python train.py --color_jitter=0.1 --arch="fnet" --norm="layernorm" --mlp_ratio=3 --init="kaiming_normal" --residual_init="none" --optimizer="adamw" --lr_schedule="wsd" --weight_decay=0.04
Rows from block 9 of a small image classifier, named by matrix and row number. Rows with one number belong to one neuron. Each number is 128 + 32 x the weight over its row's rms, rounded and kept within 0 to 255. All counts start at 0. Numbers have three digits each.
Before each neuron's rows are labels from the 100 images, of 14976, where the neuron reaches its highest value: "strongest on" is what is common among them. Only what is clearly more common there than usual is listed. The data: rendered landscapes of hills, water and sky. In brackets: how many of the 100, against the usual share in percent.
# fc1: MLP up (model.blocks.9.mlp.fc1.weight, 384x128), inputs 64-127
# fc2: MLP down (model.blocks.9.mlp.fc2.weight, 128x384, transposed), outputs 64-127

strongest on: snowy peaks (55 vs 14.1); night (51 vs 24.8)
fc1.371:064155164158141161139103204065165141099152104085141134125101142166106122157151098148142153124063108072183113108123151114112130128152109181116111167111075140134147121118131084051124142142138145
fc2.371:133104132127107090136132095152114127124057107084148152119178200101154117134192091159162116141161096194154098080120130155126057120113151154120139141111178114123098158177110120185138166091155090

strongest on: fog (77 vs 29.5)
fc1.255:118112174127151089133143150141163121055116141101139090115151056171153134124166108114098141144140116099136127118102130198129130127151159133187197121100101086199146125103104136128091144118139092
fc2.255:145204076078144138195143122102137095137076131099165121125165138145150147100156131112164100128129058156179158101125163154147122099099131142103099186138121089078106089141088100124085145094085124

strongest on: fog (67 vs 29.5)
fc1.98:092155097121155140152185163126115109051108156175131116153129142134123094102136112126091112157179162055139062109110153123107135104153136112131092138128060101136115120081162124136067142101134113
fc2.98:134125190151121110144084118123175183086172066125135126114132123139130081101141168122070099133134101137071154175116043109188139107174166126150168162130135137158173154095172137135114143160168205

strongest on: night (92 vs 24.8); dark volcanic rock (43 vs 14)
fc1.4:163131127127098138135141183077076136085072202124113133174095119141101147134133149186158168109184100144131139149099121158152146104110059137121139148081087140138068106169060139089085074117137106
fc2.4:135121193154132096121153116132212151153192090105106128151124078201110102135143139088095171129129108105098111139154154064151181106117120115152133100103130168127186145085114085073134155161191189

strongest on: green hills (36 vs 14.3); red mesas (35 vs 14.5)
fc1.368:173123112141115124119166090138157139149130088099108103130169142180106191151081106132109149056160164038101076174153162125163121164165130093201114113155076141138121095137122125143116152129068156
fc2.368:102160119139071136131158125089098143081136116089179137158146128092099063110089177138159099181089123108084138133115130149105109141134129120107086096135172109150070141157087182152151050131113061

strongest on: green hills (40 vs 14.3)
fc1.233:131156103156086126104194212131123161070162128167197145115123093146122120168104133111119116130102164150106086144141096177124145105145102135201172105139078136089087141122132136088109124131159051
fc2.233:128100169167135068122093124203084105149140122139147103087140116091161140100147091211171174148135125128166115139141147135100152089131159151162182115062147129145126133107058170106165116140092100

strongest on: overcast (63 vs 24.5); dark volcanic rock (62 vs 14)
fc1.288:138143117156168116152090148123102150052126173102141127157077153159165182154130168128144146160106131142114134108146109118132168108128187103104097153088178138116158095123223128086096089111087115
fc2.288:169068146159092081106158150199126109125143147135077103152113112185110136070181069149133155091184162100093083144094153111080145116128138104145145148093142171154160072079118105099110123174168133

strongest on: water (100 vs 44.3); desert dunes (66 vs 14.5); noon (51 vs 25.3)
fc1.92:119158138085128109184124138101193139155161123085170101166097101120172154090078184128086099041104166104091139082175099144139145169080125145138171131087102172179191150106151090083147167114063152
fc2.92:176085135090148106138096134177117055179111181158090093127097102155137166135150070171161148115119136147155097167135212126094122164119184158133146127156105080129117076089084140092141160096138121

strongest on: sun or moon in view (26 vs 8.6)
fc1.379:089117106109098157130170166165091148146158150088100138138128126092117183141149177140132157092121128127092125146108138154193102123098158086193149164164141156141107168121096096114150156138085120
fc2.379:140115116164128128130131138138134151101129089103131132116153182148108088121155079103160100133173101147131096122144140119171131144126165121178120180109126188130160114090143058126112171117170173

strongest on: green hills (43 vs 14.3)
fc1.80:111140117115144070127113123120162149092171126139148081123154127204172147094080150172118140052093170156123084118123102147117152110114099159144143152131113069139106085117110139121172119127155101
fc2.80:128083164114090152136126111086149124053129112127114177184146123098036110110190158097148109198126148094075167141143078087171101099129135105150150124134088137136138148173168139197110080142155173

strongest on: purple alien crags (44 vs 14.4)
fc1.37:115121130120136089099126148110103136097192175063119132115134079080189123149089133163125127135140162089102084122167160123115104176145115134141164195100123139124171131054092152136152117065194093
fc2.37:149163094140112126193149194122103122113063137127126129112208158136105127149164111122139107159151078194157139124136121161142133103115161136071055160195142149068084166167153119148094180107087140

strongest on: snowy peaks (38 vs 14.1); desert dunes (34 vs 14.5)
fc1.95:073178123152191079187141107111157131133143115119147117175067073104075115110066169116115108064175126093116085067150159104180130141150148144178102175105087171208144111149138090108126177122110129
fc2.95:127101131151131061114149118132171178170150079094110100146099153166141149119180123111090128096126079125116137153168155147124117104115134135145131123113123136163157098155095120058141188096207178

strongest on: noon (83 vs 25.3); green hills (63 vs 14.3)
fc1.283:117104127123084115189154196127128087132086102112089149173143176128072168142103152132163109132106152138149099180136186184187130145132146123123135161137086177103104097184125084156141141137184120
fc2.283:177145169089137111150097141135138065184053161085177105085152102116144148078147158170131100132155059186175177124125140144114068173144145180104108178109134114047099161096126128133151170105087108

strongest on: purple alien crags (46 vs 14.4)
fc1.138:143169136131126157156063140119118097100094148120161102162082133116072167179123127201080138079158136132132109157129196144157188129158121150164093181097139100112149131090176150055140174061094075
fc2.138:174114138175087089145120144179079084105110158115122122152151121128101108112140110181175147167142122165122122073104160146132169134125171101092143145083178098129137071130127112114097085108115124

strongest on: fog (90 vs 29.5)
fc1.158:090149135144124175188116144131175136058148112169158079136185135168087093103125192173105105080151089089070129184128188130104100130102126135179127172137067095113160099083112132097074132135057126
fc2.158:122119130184096084128151132114163184083189072137124137153159151151106112126121169091076079126156122095075124157145032089172160080151113111157132177148114148159164183120190123176083101133182152

strongest on: night (76 vs 24.8); desert dunes (34 vs 14.5); snowy peaks (33 vs 14.1)
fc1.150:108109065152163178084130159106120154128122140128139120164097140125145122210138115125149065099118136120176081165173122186104146172114076142208100192102146111113151143113124114104094148078172172
fc2.150:151188148159168117152102160183120139134139157172164059135177109137161081099125168125110127095116082147217152173164135165162133136155177165112121125154119083083095142135128138089125166115118131

strongest on: clouds (94 vs 61.5); overcast (90 vs 24.5); red mesas (40 vs 14.5)
fc1.290:164127118117139143088130126191183088064106135156129104159105135133044170127144119141126126111087115134130141081171125146133169150118050134166125138148082080132208133135118057117136134147124132
fc2.290:088110182104167149105131144143078113129066138108082105159099152099138112103187154204146134097164123130172058138079138171097134141135127159128092141077162145117053104098125164124137110138093080

strongest on: green hills (45 vs 14.3)
fc1.304:146171118107100168141111138208139112155089153113163112117050164172141102148165140164143132098129119095183112103113068171158144164118097102125188195119128072135155173167207085062032136135094134
fc2.304:146119157078092143157111123122130070133156147135117098196134116132116109074148183112105092112181145102112156131174165131127121119109120107162110125126114088179140097118101112108104124096121156

strongest on: clouds (95 vs 61.5); overcast (92 vs 24.5); green hills (81 vs 14.3)
fc1.166:120095103090173132185116119171144089143167112173110141104144165153103167096118091159066095104157150106095087163138089194166137174147144098184150124111145139128164114087183105129108144024143128
fc2.166:094163156153115104076140172113159151150149140128136119154104112120130139158084191125113173143026104092189158107135165120106180141142106179076091093107104100112098153134082084106167117146160133

strongest on: night (61 vs 24.8); desert dunes (35 vs 14.5)
fc1.165:106129122151100096149171141136126111092150090156209076117172127089092075125144162128101087075140135150164160157163118132201111147104099144095093120131145153134098076122149122104091112113149102
fc2.165:118181130171086158141132160138103147115122168184124090175128062126151157129070133162123123100122148120151145173131117134133164161127160130091174093143109135098119145110112155076168139196112087

strongest on: sunset (92 vs 25.3); dark volcanic rock (36 vs 14)
fc1.312:135142067136085127120204172158126158123147076142105134128196119121126138114079108127169116127134162127136128150204201116148153143125056072156179077069093144133160134160067089108144156126121082
fc2.312:176134107118118081135133137196091100140076111159139083120132144123144136124163076162148087079134130182092139145125166169043093118142138110136132134121162134152191129154121145101122198085104116

strongest on: green hills (40 vs 14.3)
fc1.307:063116110077124095124149176136156155098151109127182099148143140172152144111118154173084128074141164157141091146167120177166126088159115157182136089155116136151123134148085115087131098134109106
fc2.307:117119147120096152153134103068145117059132101109133173178175079110035118129135156096128084175120187078060203141174099100199124115139117080135132108152090111143170153149156142160170089157140148

strongest on: overcast (54 vs 24.5)
fc1.160:084133178114122145127152124133099082097106168122133115128108098108104100097139105178181120086104096117131142111096103123149115179134137102181149153126151111078112182159168148137156158146161039
fc2.160:107143155077115158190085190109202112124145153138117154110104110141128104086151118112111086079096112117169133182148144165174082185166138164131130117121034097098152101106115057097100120123123163

strongest on: noon (55 vs 25.3); red mesas (47 vs 14.5)
fc1.76:135161052143155137181129155136156118128103140100143111129155142125128134112133077137118103103140082128124115104090114131138093111151127133173149082101058102132186117110096156128128173172140112
fc2.76:111137140133090151170069196158099140098137143121127152141163116113042090086132139121104156189156091172116144088101163152152108122129164112088079144129093124087091149132131089179088075129071142

strongest on: overcast (81 vs 24.5); dark volcanic rock (60 vs 14)
fc1.217:098137093169188074161096100163104103114105098125150116170147180106125135083160147094081116115097094149117141091213190119174164194143138103131149131139152095130194123071153122097100120131157103
fc2.217:153157091161136129161140129150158122081126179126148096191183156171069200138105139158105130143119100156156159134159116115153119127116183090117141119118168116083080120130167104107061078131128173

strongest on: snowy peaks (59 vs 14.1)
fc1.83:144129045056103128125150114147139125151081106135192135176114092091153185144077212147112114083108142125138167100123187203092107110093150121100128127141144099126131160106160141162132150158157116
fc2.83:116153162211121070092076118178167148137176092139087081138119119151148137142081108136080172110106104125137129191145130138128172085160172132133172101160143107154168121127118105086157156147181188

strongest on: dark volcanic rock (49 vs 14)
fc1.211:124150115136146150147097201168115157100156065091123149146134131068139115088061120167161149086126146121140149110132158146165163129088122116108182181100136086161161100119121157110117169099128112
fc2.211:151192092144178184128170176158109132105089170182110128145093133105078124123128120121101097119125147172133169156130107140117153157125080055166078144166151153075079134152172129155080080147063136

strongest on: purple alien crags (32 vs 14.4)
fc1.60:136132082095078137155102138110176166102105117113136096129219171141119190160117177166089131140095089120172117119164156148150113073103129151099094100151052100082118069167072127128078146118144119
fc2.60:104082166155141123076089096139112170134173093138083170142045139074151115100134153114112173181145144128082137138074097140104116093164125139134141120057169141176163157119150155174176108149135142

strongest on: snowy peaks (52 vs 14.1)
fc1.292:147203114051137189138138160109148139114123101065117109122141141103106133156144127134145055126097116147181136135236108122133093137136053124125149144081123090148148152142179085123079171109114106
fc2.292:087122115166121075086113044142168128147135085116138128088109116117117143083119120138107156149123138128056165129135139099125109056137193093155137094143116128190196105108090103120183137114144150

strongest on: noon (75 vs 25.3)
fc1.156:083138148149114102167160125095102163045141189136198154114098092163141146108188132093122135127088168119137081145079130139133163112047071106094121131129139132143079139091103131142098080149095110
fc2.156:131163111153103086117138132144097138122133110149178108134126125170104048111174135084103128133139123098102156181107162111105122081165167085118158106152133176187139086146103115101108099172165119

strongest on: clouds (96 vs 61.5); overcast (91 vs 24.5)
fc1.232:146171153113132105132101118122189168095144131106116074167137127198140142116120148168109115059132129134131035102137101181166156134130140172091102174147050071081142129100151123130077152157174121
fc2.232:152130121187107107121137146172084094127129114124161118161160147112133083101144089128175148199177136132096115152079124121081110070112204090106152086103136169184169099069090132134117141132113116

strongest on: fog (67 vs 29.5); overcast (52 vs 24.5); dark volcanic rock (32 vs 14)
fc1.362:127104173096172085142154141143158104060115157130155079109146061141123122106163136089137152144126124108142140138096120169114123154132152084204188120122136117191094115091118148129126105118125092
fc2.362:159178083070165130182108122129145102142054140116140133093158146128155141074139094155157082134127067165178152119108169156150092111139188179087096161136089078069123082103073121112101141091071115

strongest on: high relief (69 vs 38); sunset (65 vs 25.3); dark volcanic rock (45 vs 14)
fc1.159:086096151130114113201177128111175158156148085162110150151122103077148132193111115111101125138121068104123089108082134151117118085066094142172164112087112178144123139128139129117153091135114120
fc2.159:114133096134132182112112135125085141106111161197121117117085090073142114150122142199147132081097178123148112128110115172107141209130099138083173113124118126115114113122135135130145067183070072

strongest on: sun or moon in view (65 vs 8.6); sunset (61 vs 25.3)
fc1.63:161135124113101127097103109178203132121131181132118134127147130166087115122135123151116093094131087123203082067142120135207103136082108101108165185139060097134141144165166075130086189134133116
fc2.63:145153142170085128120140169116120107120131210139154134152084097114140090074111130137146122138124143083096129157128103176079118116165100110093159066073120138145137091102131097115099072210123089

strongest on: water (93 vs 44.3); dark volcanic rock (34 vs 14)
fc1.122:128126137114174120169164109131145139090098133118109115129144167086113163095098131167152047088144106053182089147170181098133168154085106147181111181067179062098155093122142124150055201151159113
fc2.122:182154109158126121170138147114140095146140170132168102131148098175137189131082152105111111159105085101133217126132141121134172095102161154058143148138112106089154146114115109108070139111110157

strongest on: night (63 vs 24.8); purple alien crags (39 vs 14.4)
fc1.108:132139119095176081120123154183123104103163093113172080120177164120096179149126187108091057138132125137184076081168157172135129104104118185119132136058091130095133106175105147129066144134103143
fc2.108:134167124106141113068172153061142199148132061048177165169164177159116084106083158099104099106085126134114136116098147112171112118143156176123079114154116153168079108126082163137146087101159126

strongest on: noon (89 vs 25.3); terraced slopes (64 vs 14.2)
fc1.210:135193097112077172094184153096132157117094068138112142156156144158083125158089105085114162148113113151145139159181195133137190129095113106179127161107145090155093117148098065123148126097129100
fc2.210:110125155197127092060136151172120123128136116117095101111106068139127073071109092141146170179111151076106148185113140106107182120171113137170180110087137162184129126085080087117175122177163119

strongest on: terraced slopes (32 vs 14.2)
fc1.55:072097149126149078105160170131154166107144120070190085144117134175155149127122170148107121091087163168102140128182103186148116102159127164132150090150100076148112139158089116053161092073167114
fc2.55:129091131086074182151129088081127116064104143111134160146151105094062117128141116101140091175145181084084188110171082092182137149107130077121129128095105129137180156128147115163139096138088109

strongest on: dark volcanic rock (67 vs 14); high relief (63 vs 38); sunset (59 vs 25.3); sun or moon in view (27 vs 8.6)
fc1.13:110154140083158122113178188147131068128148130071195163182120140157123178088119154163131120138105116138169128090158111198174142125137139153094068114119099119173129153133170107122141163077138129
fc2.13:103117116125124189107139139131059143101105159150117094127101120068124120133155108201170113074110158121114092137090127190114129218145093145137104116136143146109101046133128134114159083158086068

strongest on: overcast (79 vs 24.5)
fc1.82:095144130113182129229102111167143116089157115152111074125162169111116101113163152200163105083120125095147082092127110121186157180141122162129111165098093132068175151092173144125055145122116090
fc2.82:133163139175078090158110175150140101132192152132117098158133099157093141108147143087083133154096117104067177158132141118116138078135138098123131156112105146137185109090105065098085129136147192

strongest on: red mesas (59 vs 14.5)
fc1.46:151151060097179156135149112078123160129088165169189136124143140109117150195112081112118150131134089108122152120139103119120164112132113082194151108122107115130076151173153152161094171070140086
fc2.46:132078109142135174081125109084092181132096111086160172131109172091125135181128162100168116145102156150084100092125111129157073155114100129154104139108169150154089128178116162144166053142123046

strongest on: snowy peaks (38 vs 14.1)
fc1.28:168101073072074136153145157138102166121165149133118134143187151209141132181093103078143126141161175134115107120114200144184162160124152085134131191116128141081142138113116092128119147097089109
fc2.28:127170153167157091080131151183096082170105147133169088109074106089171172109101137191145146107103094115168139183124163188065124113129161136103125086107174138142127092107087127075180153165102094

strongest on: noon (54 vs 25.3); terraced slopes (33 vs 14.2)
fc1.382:128152151175109168128117147162099151106091162161162098122107155138167110193125135179138109125115154090144091130119125161135136194106104152098192128114123072095130176116184089114062190153133125
fc2.382:133157138106064186159139117112133102125127116109170114171156078117129099093134150145167125127146130132153134127172130150137161178104142068117075077105116118178158080090084105097159084153082110

strongest on: clouds (95 vs 61.5); overcast (91 vs 24.5); red mesas (33 vs 14.5)
fc1.224:143100124095109132127149101160104139118066132147135128171124086154069207156084116178092126106158175159123102121151135135179159105090098102128118122098081083126131122140141122146109122155162114
fc2.224:093084119131163118122060172103170097156094055060122122162127181106148100128168181166152101097111169148121077140143135132155091162139147190095107130161129079143137140090114169098185102113129114

strongest on: clouds (99 vs 61.5); overcast (98 vs 24.5); desert dunes (82 vs 14.5)
fc1.324:158158067124162173094157128141128110150117100093127091129073161121087194142123101147128127133162196107159132088162098144126146125145073111115104162132126128104186102101154096135117178077118061
fc2.324:098099167129142173125143134138106133112107097075121097145141155121159113143184131157106108059155114134111057129136131164112135172117080153170079134157167150126115111144139148113148138117128123

strongest on: sunset (80 vs 25.3); red mesas (47 vs 14.5)
fc1.185:110114107166114143112144149107115091157076103077145164172117149123091144144084122152147165076121105093090107117178199166190154160091142138139153161094111091187096084121079108113143187063125110
fc2.185:126089134073095166063159089098112150116117132115078122067067113110121137141130133139150138122130112098142159132093139151162110179144046156182140170136120100142127086180118140135156122095151107

strongest on: red mesas (38 vs 14.5)
fc1.212:138142115160115130112114098168153082116079218180103075135132136146167217181155145184114120126129125123135153148178138137124168115069138115130084125102050125077143147113156137130169091135125077
fc2.212:120127163158129146129132141128119167112137110102123179183072171114075118110087109140104180163117128189066129085081126130086123107193136140119114097066197134129124106074114131191119112128081171

strongest on: high relief (73 vs 38); dark volcanic rock (42 vs 14); red mesas (35 vs 14.5)
fc1.300:172152119127107127137169156164133124105159126107183128109076086150151186107151112074139134097116152144154121131107117151157188159159133170144150111096039078152142156112138114090113143089120105
fc2.300:082109137116126159102188147072199128127169154163100133113074078127136127132080169137119112109124103042168164155133118131144140141107064130154152137116086116119116114145160046152125138150166138

strongest on: clouds (96 vs 61.5); overcast (94 vs 24.5); desert dunes (91 vs 14.5)
fc1.327:111113083082094095160187139166108159136097141154157144126111187132178146155147088090094150061118096124130094125126138197144137143122094125165107168119092157118156092166145099109099171110177138
fc2.327:149117097163116138085182165134151189096206141167087159103081157164118095159097100115093150108146128080129114134151150116090155146133108099161102107131149081106122118132177101145122108155143166

strongest on: night (78 vs 24.8); red mesas (77 vs 14.5)
fc1.213:131121079142093091113131124146119124132211114085122156131147136088144183164086107161119139067131113093151076147138169154148120154077163073123139122126081112121138145169142137115118123131105101
fc2.213:114122120101089144117150114050128168089088113151156156163139117128097115168121210101129115144117139112106162088125070155114140125120092109112163158195135142151106132181158139173121068087118139

strongest on: water (100 vs 44.3); noon (57 vs 25.3)
fc1.22:138100102109110122152118130132156158155176096135118087190163171146159127124088173102127091070141184118142081100177122135152134165089080137137173104111074140151158156139118101100111162093096133
fc2.22:162108182104091099149113177155110037158088197119145098145132052143102167083163140137178147142130102130150126164087229138108130137131196164108088145126137118109066053099058134085122132107160121

strongest on: water: dry (88 vs 55.7); dark volcanic rock (33 vs 14)
fc1.155:145096138119095155154128119156138101161084194097174158156123151166039182153088143149102128128182141146073097089162171124140122148106138108097185140070130134132152170102133102160079119115144111
fc2.155:083096136127090100124131135066172167064140108099167155126188128155111106123140132148154070087189146149085127189123125097172111072176151106101106166120137113124142125131120143127166172117176173

strongest on: overcast (88 vs 24.5); water (82 vs 44.3); green hills (43 vs 14.3)
fc1.178:168187082106115176094124120122214119079126120083104122131147154132095142107129156134111119108076079076181124155213136161147119123105068118177179147128145081124189133132168140082117132141163113
fc2.178:121166123194159081075145103181072099161119110187126074113113090116175154115118097175092169118141121112109098155104142155061177079150152109137134101143146181160154086111122127097162123167117108

strongest on: water (79 vs 44.3); noon (70 vs 25.3); desert dunes (51 vs 14.5)
fc1.219:128177116147058043176156186067129152116165082103126161217134101163180143116109138093083146074116142092146114159110171127128129090142135118121131125120058163163172080100057105096148131162148150
fc2.219:112139093110121173164130125174119119136110120137184107123132171071114131139192116128138095090095134156144083104186126171151124196125107106140153121070166107164093109114127091094112122129131061

strongest on: fog (68 vs 29.5)
fc1.282:071149138180161117098176192120129134088149099157200135126105138121127118138134144165045127132177128148128094145123123147144133096161122110184135110142140075146111096133134128124114116124157112
fc2.282:160109093086088129146074109099120097132101163153170141099138088119124171104068164120121094185120178119146202080148122094165107126121160109081143108134085065121149147133139134151134054130078094

strongest on: snowy peaks (60 vs 14.1)
fc1.190:154121087094095099136115131145116188162134178159149131191079102119120192100097181112070062095159156139134185095170105137119109097079137133129092132124152091172115170118129158145096107096162140
fc2.190:126135128167145069108112089144194115123124093176097114109165140131101138146122073123123144146170138098109088148129143122131108071147130101192214128142121088188180104134130087113149169119183153

strongest on: terraced slopes (42 vs 14.2)
fc1.153:147099066097127153111150116158136175113120176167097092182127118101102125090184164172088158135060180123102116140149161172092184159053058171185124180108089150176096119132127110107130115135119135
fc2.153:096114152152117128067154082162105128102138036135073163119092166083131111163135078140110146114178138137115068123107098155149121117139098094159108094142147171178161104118172131138161129143127124

strongest on: dark volcanic rock (44 vs 14)
fc1.91:165168127123138158112172130163119171123124107109154124123119150101097137095128126142164122124124153112101141081111157118121136115172144147172174100072095088179120189112131151060095095075126082
fc2.91:095138193145116104153136165092171194090151151187068160102123055141117112114129119091128103128144119082100138186119083139191131140137115106157206162100107158123156179147186115121126147173170159

strongest on: snowy peaks (38 vs 14.1)
fc1.354:097139152122099140162165184126204151155150142148098122177185081182070119113142105062068078181154121078204084156153159131170123101140099090132128127072100162082157142135109076128132136122142173
fc2.354:135122149097104185141140161131079152078112161166137142129089154075155058127130141188161112057126158119138105123093072188114126221163077124097147119125126114112109115162169142164116113168109063

strongest on: clouds (93 vs 61.5); overcast (77 vs 24.5); desert dunes (74 vs 14.5)
fc1.129:130106141079106147133139135173102092085121112113154122112111163094145173111094129148136114098112127123117115124168133179131126158145090156109140115136095104157140140186151128158127190071152126
fc2.129:099157146117115153104182197110147173147170144150074128123062100181154097118122119146116134045104121070197113185158149152128199203129072141155102093125095113090100108130139075121114114152134151

strongest on: water (99 vs 44.3); overcast (57 vs 24.5)
fc1.148:147190121129112167149105128144149178176182159171147063116117162149186114153146138092100109103156164057154107072155112112140171134079031077128136124124128092108113147117147112099053123141096138
fc2.148:158116174104106077113073099148100066139062159119172113077141093146119156104111116156176136151130130138130159097091188157097099110145164153183090193154173035150120085117085084130147136077152111

strongest on: red mesas (63 vs 14.5)
fc1.132:073152076151153164129149177125137098157105166091130117145156110151108121126124155089176130070084167057133145174121125112187132111089164164202156213056122115107119088105143122106106146108121084
fc2.132:142091097075210185153110116104112140117094107137162137146149188071063153181179129146170072083120186146099105098107118146141093206122139168125118125154143122107085145133146144175116091096115088

strongest on: fog (86 vs 29.5); overcast (52 vs 24.5); green hills (33 vs 14.3)
fc1.270:091156126134124113133146159144184094084141137168193098147194166192132135080122196119081120067139176124139105127156117104132122104130099153180134109157104131130111115123111129129095099116106126
fc2.270:110122108097138183149134099091150129064159120170106148139137098112054141164112154114125105153106193109087158115180079099201095118141129087143161127217075102152166137158148147137135074148128149

strongest on: overcast (53 vs 24.5); red mesas (36 vs 14.5)
fc1.347:111180116140162097110199113089123134108094155133175125103147084105138136144146115093125171125159079140158140134150097134124113107103112100188145110077106136138106144194136137120139171097129083
fc2.347:104082144114084156094114097067154156134130098091108141113084177133169129183118124116132094141080157082154105099139149097170125167129081134114130103081096081135141152095107122154161107165157088

strongest on: red mesas (36 vs 14.5)
fc1.126:141106101098174072126111126129094102155193107118136059127111077109149133167125120128165057102173137120167110103146129175124133115056093170138149191161111107145130078112160090062138177159141097
fc2.126:086119141142121149119125086086152145084116104157147179172156109067069126130095064137138147135114164108115096152072111167118110119164133114119196089049112153181194126143134121120167104155110091

strongest on: purple alien crags (37 vs 14.4)
fc1.47:163124102100115094118151105180135098173158087148134123178150167104086170113122182090112090093109186132129077107164141121203158120086058118140176126143187153143152123188114100131107123120110147
fc2.47:089180153119117133108135152042131167142087111088143121089143155105189137160065168135110119136122074125173154114115161152140154132116160196099091121154126130135072146098072184112139112078146093

strongest on: terraced slopes (32 vs 14.2)
fc1.381:128152074108154146112200134112119122122112165122121121147123130113100139173083082100126121136187145142173137157161183125102112117116067076155172108119070135130174146173087114123148123078126055
fc2.381:198076074137118081147134109158153097165116118108136110155160181191131169180157095141143053128139125178138139086190165050083118115090139117129128158152129132117152178141126128150077160060121152

strongest on: sun or moon in view (25 vs 8.6)
fc1.186:094209140144115116125137198144126120128168115182138099115109027105092108130095150102090108096127112115123110116122145188145154087109153094163167152146167167167162105108113046081101135145099142
fc2.186:137102118054160139149108137108155131154084123097182120108124160137155147053170171143130072130100081117171182108105100132136120158155134186113064193115102107081081177139161146156113135136121110

strongest on: night (92 vs 24.8); dark volcanic rock (37 vs 14); sun or moon in view (25 vs 8.6)
fc1.174:144122100074185109145139200112129095146123165109151130127117149123118111143113108165133070122137103150205113119150128164081112050105154167117089099157161181107088168099092099121077180061148142
fc2.174:101165119145112146075189181124106179058095082109151185172137158095052109109149181138144119165095125158120158136140115141181150108135141155145046131120123162143080140131121125175158033163133099

strongest on: red mesas (44 vs 14.5)
fc1.205:137137154162138080121117096142130176124100107059123121097192095200064117157110109150127104078105108144191075138177135155109107179173101127140166124082152139122197136118141136135101135093213103
fc2.205:143189064086095185145147168116098126138147142138207129118132144107161096123112187122115086141046096109144182148117133145130122133156149161099093119162083109101074138163113127179121102129070082

strongest on: high relief (67 vs 38); red mesas (43 vs 14.5)
fc1.154:123166174132113114184112135179151110170138112084147095183149073135112168181137134131182086104081118138103126167100115149128113169095085088182190093098113113083138119090088134149103185083105077
fc2.154:137126128096142167192187141085142124154133177129139119137169096171112039122160148117148102126138100116161126105140157113122116139099112117102120164107129145062061157153121140157051125164109148

strongest on: high relief (64 vs 38); overcast (52 vs 24.5); green hills (33 vs 14.3)
fc1.52:138118143106083091179143123181157137104140174114127136145131104076077109077150138129144078129138128116150113141111150182122125102167127113137171111100143160146124166106098157117063101054122084
fc2.52:134124145125105159143155154106184167064133143160076135188154088148058093130095132114127078142167128093063144136102107146174130168143111090158172160163095157134147121172195145157084098134152170

strongest on: night (93 vs 24.8); red mesas (43 vs 14.5)
fc1.2:116122133105126116103142133162180144119145156155145153140187112121100195157169208166159147142086123114186096117143109136162128117053127176125122112095067111131124112174134134126150088063121108
fc2.2:082112106083124205137093119060082186113119150147137168139084137091135107136070147162140094149116158171098108086054111171138088172127130143128129143081143115114103162135173145203122061127064087

strongest on: water (83 vs 44.3); snowy peaks (48 vs 14.1)
fc1.44:113146140082111113180130144134109134126159195131132126119179066119125141189058134167062070098111090168165124156099171110103103151132126124144118133090094109080124152113163132132126175074123095
fc2.44:138144093158138108066138080173104110157119082158174111118151151114138215162079147119111184186072094145161212098114136106137156069106173154091124173144148110140129156120117101152143147103123145

strongest on: sun or moon in view (51 vs 8.6); sunset (51 vs 25.3)
fc1.184:093163055105088187120173100149127143086131132128145108125117129067129124140106109108065129124117136110126100113181127139164135074148136098155167154156153167144090183105063128105128149167174119
fc2.184:075132113139205116087173109134120155167141135147164146190100162114104135142081184125100086151128122143119083111126094175175149108109113145149086146107122170130055121160158083179085100144115112

strongest on: water (78 vs 44.3)
fc1.66:105106103177115072148094131109080106115063064072169157187139114106049153141182107124129112106139104173146117075148210139127140118150101086142181162079144129157146158129099083166139133129135100
fc2.66:133185135113137136097168157095112114162063181161133109086137073105148166148068127146153173138119122131180142115100171174098114112125122158126128131193084063106072138156087128172164157112088094

strongest on: water (97 vs 44.3); noon (53 vs 25.3)
fc1.227:141206095148129120186116126134147202156167121109137115204155156107167131135165145092088123124161179116134140090154136124126142080051078095132110117099078146143183129103093074140118194132090162
fc2.227:120099169094100104184066137139150079119145167179142104119094107125119138079176147166104116127104167102092065132116158154108094135161143159161127140091105088169112076091106101087097114125153090